config.toml
crop_scale_min = 0.8
arch = "efficientnet"
norm = "batchnorm"
channel_attention = "se"
expansion = 6
loss = "cross_entropy"
beta2 = 0.95
l1_shrink = 0.01
cautious_weight_decay = true
steps = 7800
weight_decay = 0.1
Rows from block 2 of a small image classifier, named by matrix and row number. Rows with one number belong to one channel. Each number is 128 + 24 x the weight over its row's rms, rounded and kept within 0 to 255. All counts start at 0. Numbers have three digits each.
After each channel's rows are labels from the 100 images, of 14976, where the channel reaches its highest value: "top examples" is what is common among them. Only what is clearly more common there than usual is listed. The data: drawn human figures in many poses.
# convs0: expand pointwise conv (model.blocks.2.convs.0.weight, 192x32x1x1), inputs 0-31
# convs1: depthwise 3x3 conv (model.blocks.2.convs.1.weight, 192x1x3x3), a 3x3 kernel
# convs2: project pointwise conv (model.blocks.2.convs.2.weight, 32x192x1x1, transposed), outputs 0-31

convs0.146:128122127130088128133132127123117123150130129131170183135137074151124135185178114144152149127107
convs1.146:073116103113129159127140138
convs2.146:137127146080127129124112139130127113145112136169183121138122128167128081072124125178141120130130
top examples: orange trousers; orange top

convs0.110:126119102143148189164109111097138127126129109128127125147121062105118128123126141107126128136190
convs1.110:127107087127136112126179137
convs2.110:136125129130128174128128137062132143092125174146128124129122155126197105099113123127106129128140
top examples: orange trousers

convs0.28:144128125133102123154179133115129123129128126125126195126125101150127130165187102123132179136127
convs1.28:149088138149086123115147146
convs2.28:146130162127127130134131172128131128128120128132113079108045160130158126106120134116130083117139
top examples: pink trousers; pink top

convs0.108:148127114098130135219122106128105115169119127129123115110120085133134085121103127126117112117119
convs1.108:113126128128192134155118122
convs2.108:134128128129129169205135131125100087155128147151082135108139119127177117133104117128124147125115
top examples: orange trousers; orange top

convs0.40:147129134125081127154136132119084086140114127130134147136129040142128116146146122159151132117127
convs1.40:118075145106109151125152122
convs2.40:128121117099172130169105175122125139137106150172162124138113129117137125080092126138136084104125
top examples: orange trousers; star jump

convs0.3:130126125179125176146130130132111156143131143124125131056146121144116181130126177133108130126122
convs1.3:132116109129130120074115167
convs2.3:121114105129121174130120133128135192158135130128131131111135147128152066122089182135128124108145
top examples: orange trousers; orange top

convs0.92:135128083127129167135128097056137114128138142142126131124106073127130091138132116113096128102155
convs1.92:107126135084136166113123159
convs2.92:180068131131130146150128190128128126126124124133112098126125185136130107092107128116125123130150
top examples: orange trousers

convs0.49:125124127135131134128170133157117120101085128111102115062117200127115162121126142128128125115144
convs1.49:149165170128109112107117109
convs2.49:128130148060102130150126128128116133177164088120127130127161091105092105128125131132128135102161
top examples: teal top; red trousers

convs0.148:145128111124129134227128129129109125163125128130127128122104082126137102105124144127128085128111
convs1.148:112112109151181127159128131
convs2.148:144130127126129128198166143121110109155129196139059135107126125127142129128125124128129132128123
top examples: orange trousers

convs0.51:182126136132125129091120123136151142130107117099129097128115139129123137118032126098121132125140
convs1.51:143117115149148104153171100
convs2.51:144127142153082125071121123136128128124128126120122089125105153162131119139047127114132118142106
top examples: red trousers; red top

convs0.98:121131128144129128115128127137129142128147217135132133097155144124132138140117140133047129141126
convs1.98:101106100133135116139181133
convs2.98:168090098124128149131140152112161151129130142180127128170130127117136096124124119113132133058145
top examples: red trousers; red top

convs0.10:127124110166125128118168130149121125132112118122097128082090178137141135159129185131129114139174
convs1.10:121125120133169166108102101
convs2.10:110116170092142141129168143124152137128088129158125126160156130130151125063126082115117124106136
top examples: teal top

convs0.5:131128127121185131115110130163130128128128126112152058133129132103130127119046117135128127127131
convs1.5:118121141081107134095096117
convs2.5:125141130125181104096114126164143128097154129091128141130141141098130193119138123140112128137075
top examples: orange trousers; star jump; red top

convs0.14:128124128123116128247123128129126102126122122130128113128089128127114100124126123130146119129129
convs1.14:111119113094160158142129164
convs2.14:126103089129129159192130193106126132141128163137119126128132113120148089132086124124153128116131
top examples: orange trousers; teal top; pink trousers